{
  "model": "CTC image transcriber",
  "dataset": "short English words printed on busy colour backdrops",
  "train_examples": 45211,
  "image_size": 64,
  "crop_scale_min": 1,
  "horizontal_flip": false,
  "translate": 0.06,
  "rotation_deg": 10,
  "tokenizer": "char",
  "vocab_size": 30,
  "arch": "nf_resnet",
  "norm": "none_scaled_ws",
  "hidden_act": "mish",
  "depths": [2, 4, 2],
  "kernel_size": 3,
  "stem": "single",
  "avg_pool_shortcut": false,
  "widths": [64, 128, 256],
  "residual_scale": 0.1,
  "init": "torch_default",
  "residual_init": "zero_last",
  "optimizer": "soap",
  "beta2": 0.95,
  "learning_rate": 0.0014,
  "beta1": 0.95,
  "shampoo_beta": 0.95,
  "eps": 1e-08,
  "precondition_frequency": 10,
  "max_precond_dim": 1024,
  "merge_dims": true,
  "one_sided": false,
  "adamw_lr_other_params": 0.0015,
  "max_grad_norm": 3.0,
  "max_steps": 10300,
  "batch_size": 256,
  "epochs": 58.3,
  "lr_schedule": "wsd",
  "decay_fraction": 0.4,
  "final_lr_fraction": 0.05,
  "warmup_steps": 200,
  "weight_decay": 0.1,
  "adamw_weight_decay_other_params": 0
}
Rows from block 4 of a small CTC image transcriber, named by matrix and row number. Rows with one number belong to one channel. Each number is 128 + 24 x the weight over its row's rms, rounded and kept within 0 to 255. All counts start at 0. Numbers have three digits each. After the name is the row's rms in percent of the matrix's.
After each channel's rows are labels from the 100 images, of 14848, where the channel reaches its highest value: "place" is the part of the image that holds the peak. Only what is clearly more common there than usual is listed. The data: short English words printed on busy colour backdrops. In brackets: how many of the 100.
# convs0: first 3x3 conv (model.blocks.4.convs.0.weight, 128x128x3x3, standardized in use, each kernel summed), inputs 0-63
# convs1: second 3x3 conv (model.blocks.4.convs.1.weight, 128x128x3x3, standardized in use, transposed, each kernel summed), outputs 0-63

convs0.1 110:144134103176120110156112123097122120115121089153146148160154108097160138127132115137151086122165100108155144126118129169083110108077104142150092108146055122113164120148133126129116120146133135
convs1.1 120:127136113162127124146128082182106140118150118116158102094128155126088123105120134098098099144110145129117129149172148140164108137112109129101141093119172107100123107147150152108139099163190097
place: middle left (51)

convs0.115 091:125060118125105150171129106096132106135095155155150124129141112168136142079120192172093100099157126116132138122044155162086156166120106155136108107134114102158095131132138148125170084128159121
convs1.115 086:122090106136113148109105138131152131177098128129133139133121156105078118177120101123177096088159108096140144113181121097157117125115117141118123157119110114130160135121121120112175120143162113
place: centre (79)

convs0.92 107:101107110138111114133101120107142139124105123103167176106153079147097117083142114153115093120124108105137102138136112168133135146132119136138139145182075144114093116078149140116153121132132126
convs1.92 111:139127103147117156168102124151140124123096180124133120086153173138162115152139101151121115094117116146119137123126143099111153099124127145140112107122124078116147111104165105117163101138172088
place: centre (74)

convs0.13 091:133123123102102111155104125139111085138163082107120163146071142143138195149115149126164151144142094140142129127159112102148117104115147131103146099108171135143135121144133089129140150120102126
convs1.13 103:142150142082092138095119138097158121105140122161108124161143114133092091124100143160138157101136097127122142123137106151077155119135105144115134136126108182110091138132101089124122150150104130
place: middle left (33)

convs0.108 102:145133165141151129127146127102093134102155131139148117099125119121117109167144125120133162116140133146113148121116109153059106147122173092134149140124161130126138111133057104145153109100149184
convs1.108 098:162141125129135108121153100126095149108120126120140111112157101139145098099125159097127113149142124144143112107116143116136091166120160115188119081107135148148113113126156139150144118157074133
place: middle left (46); centre (38)

convs0.25 108:129071095103116108090125096113071110170131113110134136100123131158113184119133165166130154135150146069141173091098129150085153153115089095110078121154125139098128123121112127119132091089157133
convs1.25 097:121116137134122117111152089109120123097137055117114159104189116106116124127136103135135151123139154097136114087147120148087107141155085127128124136143093154144120133151162104109114161093119119
place: middle right (41)

convs0.32 120:120088154158117131088142114103081150110127177115104117081084108108105157111099116135116173136105123136119194122133129114074123158129166097141111178124091144102137159118115121155149101126156132
convs1.32 119:119147129092154099110169096110107136116144108105158159127148123120116121109122142142102178129099150118128144127130126129044095155164121125080125116157114147169107105125095156112130132088136137
place: middle right (50)

convs0.121 094:121143159128143120151111110141127126137116154137140094141117148175114155101113162142133139097149091166080130159133111139103106112143178124141170104129136118125166140141172124141155078124141123
convs1.121 099:166146125117164110163124133113078105097141142080151125143106103137168113156137124166110131104134140148104101094079173131156119126123139109171130136128107098119111131133114079158109113170126095
place: centre (77)

convs0.55 100:135118106147122131118165128154149174118143100109148130166109121136069132124113099129137115121141110144127123148192129116120078117135126113160119097146136152153167134142150146136083090122117124
convs1.55 117:131141090133124118074158144121130149122123103135108123156132115117125160133126131098149145094105131127126124117104141150170093122109113107159139137151132142151131113133101127110115142111096135
place: middle right (42)

convs0.102 098:111120116124119128165121138153129107118128077137102168132110132113118102124090210136102143134129122133139128158120091138112122149084117121136150130113111148144124114120144149135106128142180152
convs1.102 087:131149102127141120120128117148086150151141150145147099141133131135111155122157164094119137126096126166162150097152142125121135106098116069132178102113143106101106137138151101154150117133134131
place: centre (36); middle left (30)

convs0.15 096:129121159108117122077104153094113093110083115113130153091162127123127116079134123141143112130183124148198157089059143141137143152119156125120120103145101141167088092110091120116134136109158157
convs1.15 087:126125124139094197155103140130116152107140138139137127158140156100166143095147099139116122080086139127148113166102129101115117182072119163185170120150132100106136124123133147108141070108119130
place: centre (40); middle left (34)

convs0.94 086:130106146123116127091113205170134156135129173115123136166133127107113184116100143144157137124151122098136149141121121118118130155124148132129132106126145117118144155136109097134195137108071143
convs1.94 099:080120118128139118091123147147146144152101150161118148073098100167130153146138179114136162139082149127188123143148132110091127108176138172089114102086140106138149126132182152103110137105081136
place: centre (82)

convs0.123 095:128053132125128122132141163122146151116093132112184127106141111175140122121101142163074143158141129110122170155136167124089159095110134123148134157145096116159142095116098156064122121095134142
convs1.123 118:130141116089145133144140153114152138126125130138062104127138140122108153129143163119151145131124119125116146122144101108123147204143089137072138138111139138105137184100138131114075136125135137
place: middle left (34); centre (33)

convs0.23 095:142112133168124131135144117109131125140118155161136114128130128104137112096130116110136110117159135137151123107133109131110104178145130142109085119144081105141072166169102106143112084134127147
convs1.23 088:126093139140113162168117138149112098122126159125139154091161096133098117152132126176121118148156126097137126113137092121147167112086153118109139146132145123151136121112156070111167077123157110
place: centre (81)

convs0.87 094:162156157173116135045142147140123144139133122144090126110111163091129152188120099116156135161110126170155133132179139123100132155126145103129148130120130136106155128121128108130133158114083161
convs1.87 117:120140098147120134079106123136115120163128123107133103156121158096119078131120152098132098149127133116143107115113133109129126123139135166112108134141134094198127108130115128105222126154106134
place: centre (40)

convs0.40 106:139109125143175118149129126177121130088116098117140138114084127126195147161132092093131112127146144161115102155098145161091117100082128171138096134126159085133131099093100129089135122116163135
convs1.40 103:096141117127089119115112145136115136129115135134145119156128121100106134127173134150130120141134102116108119132099105099150147085118147119114132085161162135094104107067068150117100112112130156
place: centre (52)

convs0.124 096:135134131111130136135128132149117141143120124136145154129112123149127150097172164159112172150103123123172107099120159155095133105141097110101114142136129123165093114082178152104132105119132130
convs1.124 082:152129110118141126128133159095138116129106134164103126145128159167108153178116109146155146142126133143146118142083121121130146176143089105131109129130113129131113155136089156107148085122122107
place: centre (55)

convs0.88 107:123087157117133112128099170120198134130152087162137114174125148161121155102100163154095136157123129119114101118107168075101151096130120144176165112171151126139145100115106142110082085119128141
convs1.88 116:106132130103146132148088111082141137081155096093094089131090093123127114128143118161113128102156155118094074110096116171141163125164160126166107168152095120125118119119123137139130170136117111
place: middle right (37)

convs0.84 083:151103134132179111087121188165119124124126116122102138113119130139096131122083126177101134130143132167114131085148152126091106137176145171131082140144094108135138165185182091142120119127136113
convs1.84 084:128134119115131117092154187124157136168145140168121149140140147146082120147094109131151155092116106180172121143160134110088163122164112173135140144137160097118113126099065137104146117122140151
place: centre (64)

convs0.99 099:106135158154147114147130120161162122111151095102115168170095168090180174084106140130138096153143111134134119130147129083132148126146144137130180138112142117159152132080111144141071157124114134
convs1.99 082:116143181129156108132166119170090088119168113121152221128141132132098121113162161128136139147110142135125129143126140156124121101100106097114190117068135140194118173134169117144093115133140117
place: middle left (51)

convs0.117 102:153120164137112071159127106131109119159127104128149114078134174095109123132081079131127077096143162171101158145121107110127117135140126137143100131107165133113124161092116191139125109123078143
convs1.117 113:142135121127142138115177152150123147094119089144096176161164083141112168129111173114126171135120148126119184098142126115157129176126135113106112145129130117105130181119178079125100149113106136
place: centre (48)

convs0.66 094:153063123133126123128161152151107174097132132126144125132124122110140103109139133187095148105157159161136118108124194140088156096109118188128115125151106090125122125086136130142165103138147139
convs1.66 101:164133129136156156121100159112139117171125130132129105086144141184119110141136137167152108079142131156152099164118116133109139153128145164158132123115117111131133133102084120152203147151086126
place: centre (76)

convs0.107 089:129136142142129129126093129123173114082167096102141156126082129124079131111103157163108122155077131136176107151148135135130157142097128095145169114115128163118131090067138127131060126128131154
convs1.107 104:145147154122121114129153070113150098110160130141123096102136107170109158103107162136130118148113170161146098117157122138151114128124118125111158162136076155104142162188104107151129173155124129
place: middle right (40)

convs0.20 093:148143128108126117148120168127114127139137090110098132106126161151119107133096155151142080112158126141107176122120120132138137125110114111121128143081108151149167140152108093146144117084121148
convs1.20 099:116127159079124108044142163108160105148130120135090176145132106118078154136151126154131196176115114140126154136154110147099132090142111155121117121125116131108107096105093109132131152103117153
place: centre (39)

convs0.11 089:145085149103112122127150102111122133118076146135143110121115104147079135139136128145111131089153142154123107098090148172125173127149158128089114146169140103179122088138134100174134122126147129
convs1.11 104:155099148157149150171115125114094127123115084126214156110132175142128112130119119112123068115140125140124115162136133149118118151091138158162120112119110136100147149150123123142147135118146107
place: centre (61)

convs0.116 124:145134109131136105128117146201083105118096130107108131118104156118143096113116142140125158168072119125116107123181116091112136143142137134118141141148122114129123214142141130166113128141146126
convs1.116 106:121107111109125147102136138078109133126135152125117148157136169148186138134175101121168116146100121128139126161066149125114168138133128150113142102110160145138122116098145093157122107108120159
place: middle right (45)

convs0.60 085:140111135171097092153133112091107113158142120133157112157106171141073164130122108153110155188158139106131163114097151095104155104160144121111145103153127118148144114155133135130118078128129111
convs1.60 105:112117113134168101126150090112118108104149101106142159090141152148126133127145130095120155158137110158146149150116118167133142112115135125131181122115125153123135190175137117133088148132120128
place: middle left (72)

convs0.110 104:134115159120121133095169106183110110098126123131127123075064137118207141134105149126125107145138111137117173113111139098089151138099152121129133124119128141125124131128099137177096115130131165
convs1.110 099:124130172100136157119148145159109127100142142131142139108162086139142095112157139152136136110121097154104165115108153119109117173098151140171124096111131140117101089080155107172133152184136154
place: middle left (37); centre (34)

convs0.4 103:129086107145091120176145115154105117115135091117146121120104121148123146142114131150124130104123133103126152146097129166146156168110131116110167100126097126128097149145089168119077103138144136
convs1.4 106:139158124136125122142138093130141132157127137097099161160117122109115134138130094131120119164152152133122129118096150124151124079124138157104163154112101113169144119120128119111146138135131125
place: centre (74)

convs0.49 114:115140145142089123165117087102072134133148101150108138144121149078165157114120155176146109124154092137108138125130100101104112147162139126106126129114122142120138122160084157149140157113157113
convs1.49 095:143118156121108139135142104182083109139129139119139149149154137102091137111116118146144179142166133122107086101124146123107129109123104113121100089116123109174100082090146146114145116139169112
place: centre (43)

convs0.93 089:106144167117151136149098133122166105112167138122130134139145152129134107127101156100115113201104136131208122086165142091134152126109136113117213135114094164133126126103099112131107171116122142
convs1.93 103:109096150121152119140152141153108099126188130165151109111120143130144148105154123091110129175090148127025141131128118190116101125111136095175122137123121150141104122185133158130154089107116136
place: middle left (78)

convs0.45 096:145128103082083120183116154100138120211130122158117160092114125134115117094153137131120166154124153107100128110144117104086127168116121070076142120145134120146078098104164102142129083143149142
convs1.45 094:102108100080145126140130149074131115133146154160092132122133116145126140148126120136129104114103145122125085123100151125131168150148120080163125163133124088090139100111084136107186140107116146
place: centre (56)

convs0.79 127:120116134122078106135084143116184141120132079145159101137169107116124160109112149171118153083135154089127092091114140135109153134130082172122129095116148133156097128160122146106120133126125089
convs1.79 119:126126133156154177146093142123177122148131138135121126139093169167155137158112139119149083111128124117100080112121111124147157121129123123150133188121109115094152145129102132108115126167145102
place: centre (86)